config.toml
tokenizer = "word"
text_encoder_activation = "gelu"
text_encoder_mlp_ratio = 2
positions = "sincos"
epochs = 45.7
Rows from block 3 of the text encoder of a small text-conditioned image diffusion model, named by matrix and row number. Rows with one number within an expert belong to one neuron, the router's apart. Each number is 500 + 25 x the weight over its row's rms, rounded and kept within 0 to 999. All counts start at 0. Numbers have three digits each.
After each expert's rows are labels from the 100 texts, of 14848, where the router gives the expert most weight on average: "fires on" is the input token at the peak. Only what is clearly more common there than usual is listed. The data: simulated telescope pictures of galaxies. In brackets: how many of the 100.
# router: router (text_encoder.blocks.3.mlp.router.weight, 32x256, trained with AdamW), inputs 172-255
# up: expert up (text_encoder.blocks.3.mlp.up, 32x64x256), inputs 172-255
# down: expert down (text_encoder.blocks.3.mlp.down, 32x256x64, transposed), outputs 172-255

# expert 15
router.15:522498478530502499534480528510499507480482517474502516515512482507486499492526516504485535508487496506499480490525505445497483549506521425538483509488503517508518519533504485496518509495486463526492496487472495498506497518496512527445496483495504460516
up.4:455521554490481498512516514489495521507545485476471499500468476489493523468512500513520491489496526472495481490511566495531503497521515504545515451473491472524517488502505485499484524542482556543496476485495528514495480531511505493488534480578490491523
down.4:538471490489524494492504490500540458503457495483503522475501509535520485507502515511476531514505458523535515527501412485443514484506480519465498496534490524507512512482529510513468522480511474522491507459513513499506536453533527506529484498447515525475
up.5:481500509479481515494506526514481510507514536508517495489521502480467482482498470529550496505541468548501503472535495503511491503488450498524492487491482515465505513459536509467519482459447523466494482481487495515526476453476478465513495505515516475529
down.5:494495471534531493513503454472498504496471452485486486498479482534523496523496555494474479538448577483504506555487456527511530502508550526495487525500514498515503513503454475515487520509498453519527520537518511487485506490518487526496501489481465508479
up.6:480497480554521494507518521490498548547487513530495470491481489534503548505495503513493531504525451488507516470470513481506549518505516484489501519537516508495511502503497484518503484551450507512513529479493507459527513506485491479530543488471470469531
down.6:491509454491499501532487487502481522524478526555489459491464505513532492529519507487465528502522453461499498476483480485506520558455507493533506500518501476496533483477465510497487508560451496552524502495512484469514516499491451518493469498458502493554
up.7:457519509507458529490494473513477551497522503493538554554529481483493513510500473514500531497525493508522502457555504509481500505476479486492529491520504528497482509456460517492474511486492422512497496533438528502514517485526510518539501515482501499458
down.7:543504502494519463513533514493511476499499507516474469452497506481495505510484521496509498489484501510479484550442492494501506491496518505530458525487479485512481476541516489508523491521486543513485494463546473505510493507460493484467502475489508484526
fires on: "star" (100)

# expert 12
router.12:495454475521492446499494490490499523491492487504498479484465476496462518563474486484546522510487513526490514461538532498473524511501471524487531502496465512511491490488477518458527531518540482487511510514489548538517482515528537524505467487497497472535
up.4:473490498515495489507550548477527522511507492482471511509539473499514500478486521474482543540509481497535477494486519471538510460461520520525515497522441490469493550476481489509473480480505511520532529484494479504488534475484484490508520474442491486496
down.4:536496524458489476469488467493454493479493511475527519481492531511478491485527474531503477478505518478479502511546478489482513518514489514481492509480560518506484477524517489508550521539479486481473460501518500510543495514484528524475452510530505533499
up.5:528467514534532482481511504529474531476496492480466484488481472477463475467507557535473456509477493510507487514532558492485505493499526445513529514490524499531501503504516530491487496532473465469500493516538508518504460559469485495546518480504523527502
down.5:493522486481489493530517500491506483499487514499527518522506501498534537540495459471518525523523485500490524494492506489513549515506469522515475503508486482485488478501490501510486490489548538534494548512464521486498525462525509492472450529478500474483
up.6:445531535530535471483513534457471479468481492541496474497502453556505496501457525462490504498481482476495500480478491503500534534486505523463519497515517469525453487461499496483513523536540478485508514506475521489507509522510491503541513418496535484470
down.6:535476460510506492511490438527519509502527537486488524479468523488481520492543478502500508510490528503525510508523499510471471453512481490505482496508506516472565513493495491509467507474486533500506473514501509494484500488510523467450506521516493501520
up.7:534495501511523487513453470510490481503489480447494524537467494521499526498496507505445536498461505540468541479513529506491476461473505493482474544447511494527506498520552507470477461533515509519527518497474492484472411505506497533463461488508519482468
down.7:483529536491492493492548522493494516502534509537501460512495517461505482494477517504544467521538479443524471526467472550512519514520483482529544448555508492483490496462466520511502490473489500493470490521508537495502552496487528483515524519492502519509
fires on: "star" (100)

# expert 23
router.23:497534519500480516516477538522468500486483541515484510528509533500490480464475500474520552501516474479509467491504517483475465545519455534485499427469499493484549504493509535472515471524488531477529503498506497478535483508523516481476466503503485497487
up.4:455500525511516513515520474476491514491490518526467533515466523483458533496460533466528508477506503469506494502520532518522486524479509516481479521486493481533555494514549477528531488547490512499458486508513500485498515516478519440484500479510465465503
down.4:540488471471490503482465510517496472507525494487528456473546503504535496488537475529490483488509499519504512506491480479488497484501494473526530482506515510480473477486486495478459509468503508487533511492505476503490473455535487556529474545504532549503
up.5:493535530509518470514527487484484506475503487510508492559462496532505508478467512469481518506479509510507498522553496452504516503501509483495514579501517490502443512473546498487476494533491486569509430467460485529506464512509456541490501438480447513460
down.5:496464500510471535495482534533502482504511527487517511434514509480511501527524476512540481485531501469512513479457496567476496510484486522502477431501476502494547489554441500522501513471524525460474564518540522484505505475482561483487484542520519480525
up.6:498522513490474509506493458485479477503492491515510504510516541474516518500543500454524525507506484500485481508487495500482494491514502498494524457488492507467476528505511461477476494524513493559478488497507497482495512497536505519452466520532527547537
down.6:494477502510516483512498532501525495492506505491505483495500492542477476508479497525491488498494516499517530484506507481514508530488515525515493531517495485545535443490500520528516509504502504445532520531522500524506486506462503476533500487470467467478
up.7:535489515507504440473448487480507469487511473500484478540496478485491519521474527460449490490477540502511498532467513487484517459488513504483511527519505503519500532540519501518490501542481490489501550475492433472469514471491527511487461512483500484490
down.7:462511497512495560520557498510495536484482514500517530453508528500500481479527470547558499511519460506483517478523490508492470540518497495529514472473502479484497460454473508472514506487509513503510454545516553546504504507500473483517544498523489494521
fires on: "<end>" (100)

# expert 1
router.1:495476503503481547481453505491521460502450507510479454564472474540521531502479479518477519533496476477540479498499506552501467532512530444459472502457524463500508522518469497462490501491513505482522516500460530482509510479502493459480511455468511501499
up.4:509512483527511490517423469500492526506504505521504538492467542475497477499509507501500510507487484471507486546477460535498453530513517446540541524497468498507478500517457467514524494476539488510487530523461494505483516503499521495503509522491483499522
down.4:518492511485465503497583536529543498476519480477473443498519477524475506503485504458490504508519517511468520443546521464512542470470477544466476460496524510508524491504520517479489515511428509495521487500532494480510498521475475474516498481505504487457
up.5:499500458542498501503524490529521478500487477531511501484485541503506505501485479529463508509497532515504502500509465526471500528534503450488451497520515509508483501530511503472531539460509486527497491530522534475469524454511472537463507481497500516512
down.5:495468511442508494503483497465484529489526532462503515524505473515487502514500523471537475509523481493479520498476546488525502490473512541509550499496494470473505507483480496509480455526497512482501507471461481531507486550467538489525465526510491477507
up.6:508517489480462501515493491498490499513492491495505532470518511517464498521524480498492462476526505513483479480511512522493501489469486509500488515479503522450533504493520559502493520513513492470453482510467518494520560500484529526531482542514483482465
down.6:478489518521540515492484511505507473485498517498509486550494483483524502494457519520499541526468501498533517501457487486505512524522525500491534487514497462567466507506488435475513483488517490530553535509531506492486465495528479473468528450469501526533
up.7:516500507526497482521528490469512472510449497486498508488506494486488510437505508480496496545435476560462508482544528538517484454471477507497502518504452511515520516508558503496515527479499479482469506512483433496510489541495518471489454483520507523469
down.7:487505475477494505468481505543491507487537502516508503517465468488533511562470480535496504450533518465554501519478477464472505535550516491498500468488531493507498505491428488507469483511530530498529482516509550506504492466489480538503536528477501466531
fires on: "a" (100)

# expert 3
router.3:504489511506538451464527537490493520494515499514481464511511524512467479498489515489488508491514536522506466524492509513488512519541478450518467482495513529489536447513517523465505513516503470533515487489535481513458507503488520476514495495460490458515
up.4:494476520458537497538480514518494494514509510498486501538499509523542484509502545464543498501442476463522468489451546477528496493502575468482549552523499470545475522506492489503494471520505487474484503483492533464513440482491458470549509472482528525495
down.4:529511445525505467522529478484536501510481472506501500448516509489477511488514479503490484508492546512503536484510462543513534507520445500499497448506505549479503482498479483495514536505476488506466534539458542505477544510487523452461470498491462484526
up.5:529512484511502499486542552453503503463486487477545530550537525459481508548489488477473439539517501476470480485536528476472520519520516521495452468463452500487486527454539464488504462509508509498506492501463507513497555508522516479519507534510489500509
down.5:491493527488520494499460484540480485518520525540463460439458500536488475456503483505540573472466527513524500499481468534541459471517484466485534547529523513502511481537479510531483519494504502509485486488520492508488473475487471510489479487508512507494
up.6:481478457574481470525510467466518523499497537456502490500521513471457510477517488514466472492501526492496521520544529499499541513532497527484509496520574507491479511505518512487499521532525490513477471523479568512486503485455486528523464517486470511524
down.6:527519505450518530496488521548483498500483477549508504515478511527549489531497528495536534485476502504507487499449489489503476485494498464524492529474418489499522494508485511513479478482459517500520521458514421474514507534540500449510518492518548485493
up.7:506490492493483535507504494503511485479445456509486493473502481489476522521516531483537459555532458462481517491505514473486521480519528504501477512503502512525516508469497531501462486476479541490519500513516504486560466534529469484487544524516470505468
down.7:472505536502492476492505500497510519540568503480526482485501517507519482450486459522453495477495521515500493492548506498509466500470493480506557486516448456534516482488486486453515478526508480497454518523458507497433513466470542510462513520483502488491
fires on: "star" (100)

# expert 24
router.24:479505583479462521535485516512468486516493502523484456541481524480512479467526522502483476492473496469551452494489505517554486504523467553485478529517480486498500535499512523509532441480461516462511512503513456478544496494524502518491519478509476521454
up.0:522501491505534502507523497457543506507481450476495487516544543524495558511501486488446491508540500497501505479499521526486513477540478515497491492482495498473515507526488484504535520531554492477513482546467517461540483553520543517508486478493503479519
down.0:481492500477477493478501520536458519492510541522531537501451485484499448498501537516531513508462486511494495510503481497500485535441511490523514514519508509517487491481517509481475469484443502525496515447528489542465523482475457474504497516513492526477
up.1:519509514500526521474474500506489466493498514487492487488542476455542499569534496483507541498524532491484520482525508498435535505534524499475467427545481585536484502504530498471484496478470485492478439520499507480528512508489537523478447523506498504496
down.1:483497506507479504534527474484531510522485479484476492513462514515496507448446498541479481496495467539492491529458529492545478484483450503505525552444534429488494513497479482539522519492513495511556514472515448523499483494524478489510515492477457482496
up.2:508495512486509465533470507536562501492494479460449513482505488504534457513487480534461509513482485534507487465476489520514483497510501512485485514510500550486501513490520522543546493523495463474474521534502492502441493489512512467547503476466526522465
down.2:487498490519510510498516511467434519502505514530544489530477507509470524469524502482539498479515527459488503503503480469483532534487491485497497484491508473500492513515466478459457502480514535495527477465515525482558520510495506528479461503525489469515
up.3:509499532511494453529475458554523511511491476506461500539498493467540492517501524508507504510417537508469469536511485486512488495460517474481557559524454478569485544512516506522468526490528503540531487531498489483468504479482487481554468469480494498502
down.3:484501488499515556483513516433460483490498533496551503465500490523462522470509479494508501483555476498528521467509508502479501486525482506504462446470529535442514470493494499472522465500479491470480505456487494518527497515512505519428529533510514494491
fires on: "<end>" (100)

# expert 31
router.31:468522476501466514499520484530448523467529543531529495496500499505458513506481493462503473482498467474548487514538507448514536554540576495518491501561502520529518457516527535500495500509499468512484495494491461486483489514474512505484474468505455539494
up.4:478495474477509492480456500484464483526520527462480504500510546496506530476481485530528487475519522479550453492503463476484480501475476454524523473470561478485507472472493486480527489514480468520524482480491539512503499526511524503504502524532518509541
down.4:522500507517493500510528523513500516462501470543510530504467465507475489506508533491483507497459470533440547519484525523525522481536519543488462515558484504516489517546509516498477498504522549483473511491490451506507513491466471487492504483484485498463
up.5:512500492508465492511507554505531532529508491514534487491481453522496480551514503495503503498545531509462500503517516524530538489504490518524504463474498527471531497512480568505467512496474511487506463453494470510485552467475482481510482500507494464488
down.5:486506509485510519494517445509482457470512498487451519527520529480505502464473516511485473481440455496533502492478490488457451512492516470466508541503496467516477503492521445486526505508540475507498537550514531485510468512528501526496508506469508536515
up.6:503521510487559513475484517542495548475507462489508518498515488495483508501519454536502475499473499506498477507489469522484522536513543477545534525545511479525462475488484528514540462514537484499525483488476462547528502480502484481513497526492510480499
down.6:511505516513537497498482520471559521496471494523524473488527495543504473516484535500509468478509513503479515519479467505459494459502534523500489556461525531529552475467499453471488510520570490510513504524514499499481494538512485511492503511515484530473
up.7:516514497531538510516496494476459496498513520473500517473468536532476497510502550477520500491534498495528465523510516510486454472469507535483462531479495464521522491539495521484519463515512506505483524467459457539542475478452513482494529509458483479474
down.7:469480503497431502500498507535551494512507486537528492529533479475492526502484446529469503489445489506472529478497477490495566528543490474510522469518520522481497505449507476501492541502480490493503481524531545464452545504537485526513482499518505528523
fires on: "star" (100)

# expert 17
router.17:508481520519492526475465479528461506488573511498512509489501516512527476488470513519526519485491509493539483522534474488464497549484513484501534521520476521460546441422473510544503506505504514476509476471481463500491545485475528493514498500520538473457
up.4:505500492525535491494513485469509476453490470470490466507545532521506499471500485482490473489519495500478522532454459494502487493497480514508483508502520521471487481505503507469563505486527514439523538508508491499509537504483522527529493535448492484476
down.4:484508505494467483499488544523475512541512518531517548497476470484489517537516509533510516509501503514517476456528543499500548523513516497485506500488480479531507510481504484531451487485468469554474474486483498497503481497508478461486529472552503516533
up.5:539536493487502467488522502518540462515495479448489519472512518462504498436498496502467489506493526496494494541473494491513519537489529516500511542516501514511529499517452497534486495499524534535566487499539471473538469555476500540495481496533472511488
down.5:469457514509497526519493491498475533483483561521509503513472492515508486544513508524536481476512488522527499439510502512500485478502463485515491461476506487479482525480524497472523504506479501460440518526490510554481519462529493459490546504474574476521
up.6:518507459547499515449548509482465570476502510484532525519466488476447524455515512556471512500555518480501496470550515460506483489521514485524472487478542481506558489455471519519510504458497518492532492489499497530533498506522471480499533520478519484476
down.6:488486541437501490563465504511520430516490492509479499475530511524537462536465472457534497488442479512481497545441454531497520519454497505481503501548450505474453519536520523522484498525512503502483522539526492473451494518470540524496465480514474501500
up.7:492507490459461507507486519510515515489489486502466487511486481496514487471505512482497461512474501538496510554484476497530528521467522501483480509475463532505520512525469506471464509503476501486506526526520554510511510478444492488506526483502463509483
down.7:476488519546515493503486475528482486520510492506533498501487510520489494519504480480512536509520501477493497453525506516464463473514468505517534489519532463500471474465524476520560480490528481527496472484494455493502490509569496524482490509488523498516
fires on: "<end>" (100)

# expert 7
router.7:515504525498495510473546478505521503531526495496505498466487489490506510525484522497489488499501545489484513510456512569466479470483503578457523519475486496539484517486520535488502537515483534491516480521517473506515515469489481503567524508475503512486
up.4:526482438503532495474476502457478509489524542489521473519502550497463521479521536494501484504524550464509498537541491493495494478495532472500514525509511487511535507504500533485542528528481507539501519499515530506472509568495549449514437487490524444509
down.4:517483498498519463468501493485532481518517521455487494517521519511444493469541515509474481486539555462509507505541493468462501507472533471481479525506502507521514522495471545458516483517514480537479510503532510514481529561487578450523468486505512461509
up.5:508507499512492462509536510522525508513489459501521479554509512495545525481520501518471486478489501513469489526468522504525522494526529485500476522466472504490481512471457458501537484562506503500516494472470468508506503520500491494539519492475459515512
down.5:497459499492515525487490491506480485484523527502468517450497492505487479530479496496520501536491515486541516464525479491460478505488474543491510509515545497505502490521534563488498530463507509502495516524520527503481477511508522510461480509521530499472
up.6:504467478511466484547519448518480514484525486513530471555477517541523485502467525493498487473463505481507510518493506503488508486500547460500514486444556475442539491562457514479540500518464464541483501512530535498504526517484523479461494476520441505493
down.6:527492547486509471491508453509496519516534525497509513508523491536500503514471512508493475493447509446497496509520516508531492486566504475530504482437535475461530480524480509473559476516518478547493489503506522484507511533505518491486509448500493531508
up.7:512529441520484526513504512517471542508513473455559495486521515501461460488454501534503519486489476491510468528526456487483469474531501503500468480535472478518475469509501520490509485507533500517537495485443515499517546482508484521551455490518479485529
down.7:496489509512528495493482513470508453451485511465471570465456520528562516486541472469479513530511470527488534530484500523467488503486513486503504477482521476469508552516438493510500499496518475480456541513527499534535526538526506489451512510459491519536
fires on: "<end>" (100)

# expert 27
router.27:486514498447497539527531500498462472481509495512507485435508481503446492488548518527528486474475475528506494476512504504523465485510485460525471478555523492478483511513500482457520489507486461517481502531474450509464530484501506503494477497470490488542
up.21:478475494511497535483519531545474501539500506498491510491523533530524502487518510511559496513526447522491505491517486481485476496491501477502474487531502506453482513481494486496516482496498513529517509512509529545503490500495490499493526521504510509521
down.21:532555502501511476493506479454519489499491475498511511499490466505483480522482497481414517493472530502515515512488550519501511511523493496489544498462504515524507494519486511498479500514502483463471497497489450486492469502480505508515470486478511492496
up.22:468514498486449535505534497521490494460502471481479520507480521508509510503535512507481527480517525485466510487534486455483467505490480483491487541517546515545500451537539496496479480520485489474463507525506519531499512510524482495486472530491530477478
down.22:523485483503546489492479507499511485530523542515511520515529490473495487480475484476513490508472491511523494526460526561518527482491537538509503482488444499466510537482458522526533519494506496488544471467511471467525488479455508504511549468491455513510
up.23:525504456503475520456480494515491520516472482503534518498526478483519439472492461560519521496507511493490479516522444492479485500476486472506515453488482519465527511489488481525501500485524482517491503478537506486463520495513535540506496491529528488458
down.23:502448523527494484524534516479506488475553517520487449498500514481501540504507506456498479502488467513503515499487522471508532510485516516502512540509509489520473486521540529443497525511468514471527491516473475529534487496514472468494512523487497489532
up.24:495496511505516478498522507472504530496522493522469461505470535481483512496493525476522511505500530497473507485537507472502549533544506506492500518495490534492490466487550526522496482518482472484504479516525464479463515465485504525512474530508444433495
down.24:503482500529494518498488521500509471459476534519529531504547462468525478501513459565464479501483506475509478506487481456495469480438496496473514483518509474546514524493511498459513532471511555513501526493472506518535518515541492479510485496511530526529
fires on: "<end>" (100)

# expert 20
router.20:485485491514528502524504502496526496474450534488528520474489449471508455495519483514501454524482484471466494485484498514502532467499542512508516454488462458493413528560495499473495481460569495521484496525539510520520493514510487563504491491481503520529
up.4:489475507468490500526580490493515492511519503519475514486478547503476546521519498482555470517480507481493520491518501506498484497480495523469512502520454498528500462511501462507594528482525495472474447542474504486502490478510501468489513519500502530494
down.4:502545495531527497460429495500488528503488491497531504500510457485511467467490495502452541490510491527485497505496490498501492493498509467530491500488541495478499531488489535495402475498463505519526540469513501517475518521481489542509493498512484483521
up.5:525494501509543491501511481552524493503470511504500503505498564495535508517471520516487461492471460496517478474473503471482476492531527484495534512539488472477508512488482497506526511479512502479488517505521572441516518526510485535527505467507472565542
down.5:469516472490471510514514520449471495487521515506510507488491463509483487487550495494509524506529521504484537528539491522509531477489486525502461476462505535514483478523508517506461509517487536511505481499499429553509468484473545475480509532483513439470
up.6:480492507499463503523581479473500508488515510509516509494462548466498499476517489532525489476516504499539502513507497510513549536539522483556493502504485461490494510461496503514519496491513518495509462515515545487532507490488491523487481520460493497528
down.6:512498495498534490486432510510506501516485514501506502515534464526517495525475511479497511528469495487465505484490505479455452466449486524430515491505489518503486467534502516484498500507502488490499537496512451522475502517526517509521508475540495516487
up.7:486487478533500551486509504489510499509505478488520478484531488501491545453549484531534505507483448530460522500476457523486479500480471481524504489488446544487489526485453479499555526472513471482514475514513488491520516521524520510496508488530511517509
down.7:505494509464510453525494489499505480481490520512484517521485504512548455534470509474484493494516554463566465501500515493510525515516529537486493534501519468485513476536529539495459482528496525547468543467508513501483484503473507512497506525456497475503
fires on: "spiral" (100)

# expert 4
router.4:543476434506507497481520509513521477501540501492508492485511467473512554502456490511524520493516494528494546484465477517452530486503534425527499469476506491499494488490481441493497523473530513521524473452501506476463475503506473523491512501488511522512
up.21:548527512501501530496475516496478526500525526523509464503510489471460510536501544521527455476504517479493484522456504479479489488512509500481523464519507524552533518502478493474483542467481501523494490460539483521451546497497557460496494515496515521497
down.21:468478472503510494491493475495519466482482478483494533471499509514546486471510460487479562509475491542521528460517490513502512500491500505504479528475496471464500480520507495523544456516523486481516517532455521474546444490504445544481516499498481481525
up.22:502516486501479490487504498485486458490483511523485503495465463494517485474495542547499522499515521486462520549522513467497471500468506515491540469478476501500504475502486469508522491513504503511496494500542472518500428515475509527497519446532483546490
down.22:504486514497516502497496494502520525518508490475512510491518525502489516513503459463490490503475470504532492452474491529505531516537485469516459520513531502530479513505514523491470538462489478502507513493452526469507569478524491457502518540498514488499
up.23:485503540451519519492525531477501449520484502526480513489459561512531500482480519484514478455530514468471495483511515457494465548521501508544526518539503484503461450468517447508488510467524511493497488505577500527503466488484488481490521475507500531496
down.23:515503442531478486506492492513509541479504497465524491499504449507475493483515465522530520559451453524538509499487474535504532466464490499476465510467511511513516550546470510477531485511483495508509520487452480475507514521495507514504455509499496489511
up.24:528517521466489480486465538487526487493485482505490467527527480552540515487501498484464555513518487504524517519496479534500495509539498534481490503493510548541486503507506509521512495517487496469517519533521509463508506500520545429521486469462485471488
down.24:461489469518508523504524472506470512525503548465496540464468531451477506503484509531543459497475513494467482455505546504493534500475493452531499497505489451475485494485480475463507495450514497550504490484474502514499486500476468563479495521519513561507
fires on: "<end>" (100)

# expert 10
router.10:523469458509535458506457478499500492566516466476495470478522488483491501499485471511511482493489474484521457521541474545476468468483502519529480506515553484507509500502501479505475492536508482546508533509476498513473499477500480505494498498499546482505
up.4:515470525487535489509497557460532522471516527489478517465425501531508515487470533475477533455521537464536484510477550482516455502527493486479510514470535463531532463533506482532494485519457503475479546461499488492473455492511495462466500472465533454512
down.4:476509474483494496477508467539468495520483479514522493526543486450495478497556494534512494568466464543464530489500439503486548472479485520533505496529441546474480533486504530472515509474525492518502442524520505492536541513492503533539490531513470535469
up.5:537479487496528467520522513519523532507508509488518439483533478482517514542486482462486538512474482504478523449479516516462500475502510523477477497487515504528470475515531533521467499486466505507487485511525503494485511507511479495497477508541507520486
down.5:457519492504481527488489519477495473494487490504486540524490515508466502480510524546513444467524507499530476580551487477520494518503481479541512504513510506483525538521513478463543495492552478516533493471456467520502509488513510490495505507468506493549
up.6:499492522473566464517517482537523500498490483538473496515452502507495521488463537451529503514479482520475525490522547487497487460494475465511506529530495474515501493540504445502504510498504480506499537476523497512495495514515415492483514472498511508536
down.6:495501478524457527496494522464522515495513512453502500481541490491479454503523473518477491490523504510506489484475446525496506536493506537503504472475518564478502510454518553492503478518489498486447472526481497492501514482459568496490471535490485508494
up.7:492524515502445518519485500483501517467510514513507517492466461515524476503514488535514519490500526466545478511493555524511497516486513462495558495514495465479496495459475515467517513523516505509510493512498480516534469489488524529505477501464534469460
down.7:483515477498545491487508514503532494495492490497493461477531530484483532477505532445493460526525502539462504482500448481503487497514486539493451504519513545534520513553503485545489470493482491510492518486500509492487512501513473470499523496537474505544
fires on: "<end>" (100)

# expert 9
router.9:487509461480565485468475490482565477484477470497547480491514489519499470498494464477500527501518527527418484469448512502488541465517419526521492502449516560513508497519498473518476506505501495481508486519509522472515550455529512525511476510496551511545
up.4:530466465518528476458514521446539485505469508489499521489552528489467538502483443487438460494517523451531498541502506543501535482508470509519477511503492493487493513480472499522509486499508522527505481513506541486518530505507534471482503482475506488526
down.4:468524551473489499554484496538460510508510503488500486527462494498530463499501547525550548500472476545484515463502505470503480515478544490492520480525510493511518485515527508455481504518480472476483521486489454523485440514489462518494488508524519517474
up.5:507455499496482488500522522483539523519542519531456528485508435516508533492447497524523557511490529498519484487525518465500499454481472467459455478515496523497526462492480544485526541485469480497528522505468574454530507478531517474503519525509503512482
down.5:490531511509516534525472498484496504478507468459505466490465554494546471474506501489485446515513504540463508488489507523496512516512546490503568503492494496458491521518504464509468494491473516512498443481497476547507491542487527511512520476511475493532
up.6:534485468513499488508482474530463510513527545517504512465461470452495526505445402526539492532510464518502504508497478487484532472517499474502502493520480451473539479521505522509521492462483481481499517492512524486528532482472558516504495500528530513547
down.6:471514510494510504498528515474530486487470450491488498526525533538483493494557579471474498453493543486476489484493525502511465543481509521511491498476523544539449527477506468481465511538492521505503468510483469509464476521528440477510491499481453496456
up.7:509481553465470506535528541526481503487513470499491487520535471502508517550531524479520496504530460497513517504475547496481502484544480505499465472518454514527504520523476524474504504490483508502499479487469473470507520478509488482468490525456479500501
down.7:513545457524543503469466457492514517520486515493502514486469540485486480451477487532475518485486539507487497498527462507521505516467533510521521533474549485470497498478527491526518494493500487504510518501559531515493494528481509519536522481544505473524
fires on: "irregular" (100)

# expert 14
router.14:475524533466484512548515513514479493479517503478551507527517558481516461517493523547491482506492486474472491450535511459524523486497521487553497502503487470437491553473513486500460504497521510522485480488504526524509491511480498503468478527452533494481
up.21:518514517521534487485577508464492506456517490493479514537500512472494522489545525482476464486507553513451483508497523471493529500531517468505505499511458502518456505492470491478547473510542496463504465469512464520519503475486531490536499488465499493480
down.21:467487481476468508510461492531522512521479511497513466473479513526483466527480471504525534520509450493537483489530514497532494504469482511518493522496542481493539500507501490515467485489456500540504505538505535492494479549496470517475494536522485523516
up.22:533497495503500438480468500497486468487513519513521477499501502507469476440480524504455507489486576484517519529489504509535551538525471490502489503497501492493537503520511543531508511518455494477489501461532473511479538507504550504512498493531484487516
down.22:471507505492504552522537492497501512508476479494467545487491499483535514541529486501528500504503430516491479473507509499471440451500537500496520495507479505493466484476482456461494494484544496536509509534475536491514462478493464502484506495468522501491
up.23:502501471491546511418476494494508501511502508496471501444528514488527456441492475500513502484475479518536445518467489536505462492501518490525538516499502458491496536478483446507502483452516488482527549516563476517536497505476532512543520465474522492489
down.23:484515525498480460560533503512474502484495476510534516541479488516477536546515522501492489507539520484479573499547499448478546514498454499484459495502504521533482456504503564511507515539492513526458435474441536484466492510531481492461479529530488504509
up.24:491478524516536496519496501547489492504520499504504489503510494455525495539466502491513486462475506526472524483454487475483523441525496511494456472490536504504502522528505555511463497494454487526501531448507488492487559470459473525508503507523490539485
down.24:500503480478479488485499510461521499511479506499511520496517509555477497481529506505486520505531504456524462498533503531540461558471501477509526527517486496507501484474507453504523504537519503489505467575495525503501436510529521485497476504488493456530
fires on: "spiral" (100)

# expert 6
router.6:517503537472508526528507456452534474462505481494494476450485511490503496492477486524487466529492521495475541515498477525509504436480548461503531533520491497523485472493525484537507524497560470484499518509508508476472470506501511516532477507499497508479
up.4:501511491447505488499468517538497474551479484503519515490515539478559466533492482509504505491521476498505517505491478553489516520541506527509481488544515536467473483495517490470491522496464480476482518505480496484447593471519514500490483516490501512524
down.4:513463510538480526515524516464496500464525499508470503489498491524452532480499509506519494518480521483501477498497507459503484508468489465507547510456492455524511510521474485527505480527547501516525487492532507517550415560518507521511533488510507494477
up.5:527515470523507518527456492513539528478506483496510523520461481499451482543528505505464497467483529521489478520501479523529463514476495478499465531481552500530512503537503492494505518514495493509507512499499530493481512487536453466481507486477503482520
down.5:494477543491482494490557512506469470531477514503493486475530509508547509459479485477543512526519469483518518490492503473478525466512526512493542481522452489467501488464480501517499483496519506489494508499509474496512480501466549532502495527529498505479
up.6:492497523512494523512508517521452490502495456516502517505487459499486511495484504520462517491480473533500506494449499532515491517501488469490456528514501533496511469490548549483492500500436484449463532516456489500479516460473494514567547504495482490490
down.6:503494477490510493473498464472527527486512541495501507486500532481514475500515492494519508496502523481479469476566509489475508471494509543537546479494500452505526517488457458504537496508544533522551487499553490520524520541511525498451462503509491504502
up.7:536510498510516469446513498488488503526487471498521484484556476513444510501542533493493543518485522513462477483549462571456482487498492505485488506486469558515495507489533521491498528516523493509512497554447500473495460534542526540509484518502503482503
down.7:487496508475480521564489495502521479479510531488491485519447515510566501499466497482504445500529470466536523524429496451525516516497502493524517487507525447481499485497483497508504474455486495498477498454543532501497510469459475474511524505502508505460
fires on: "<end>" (100)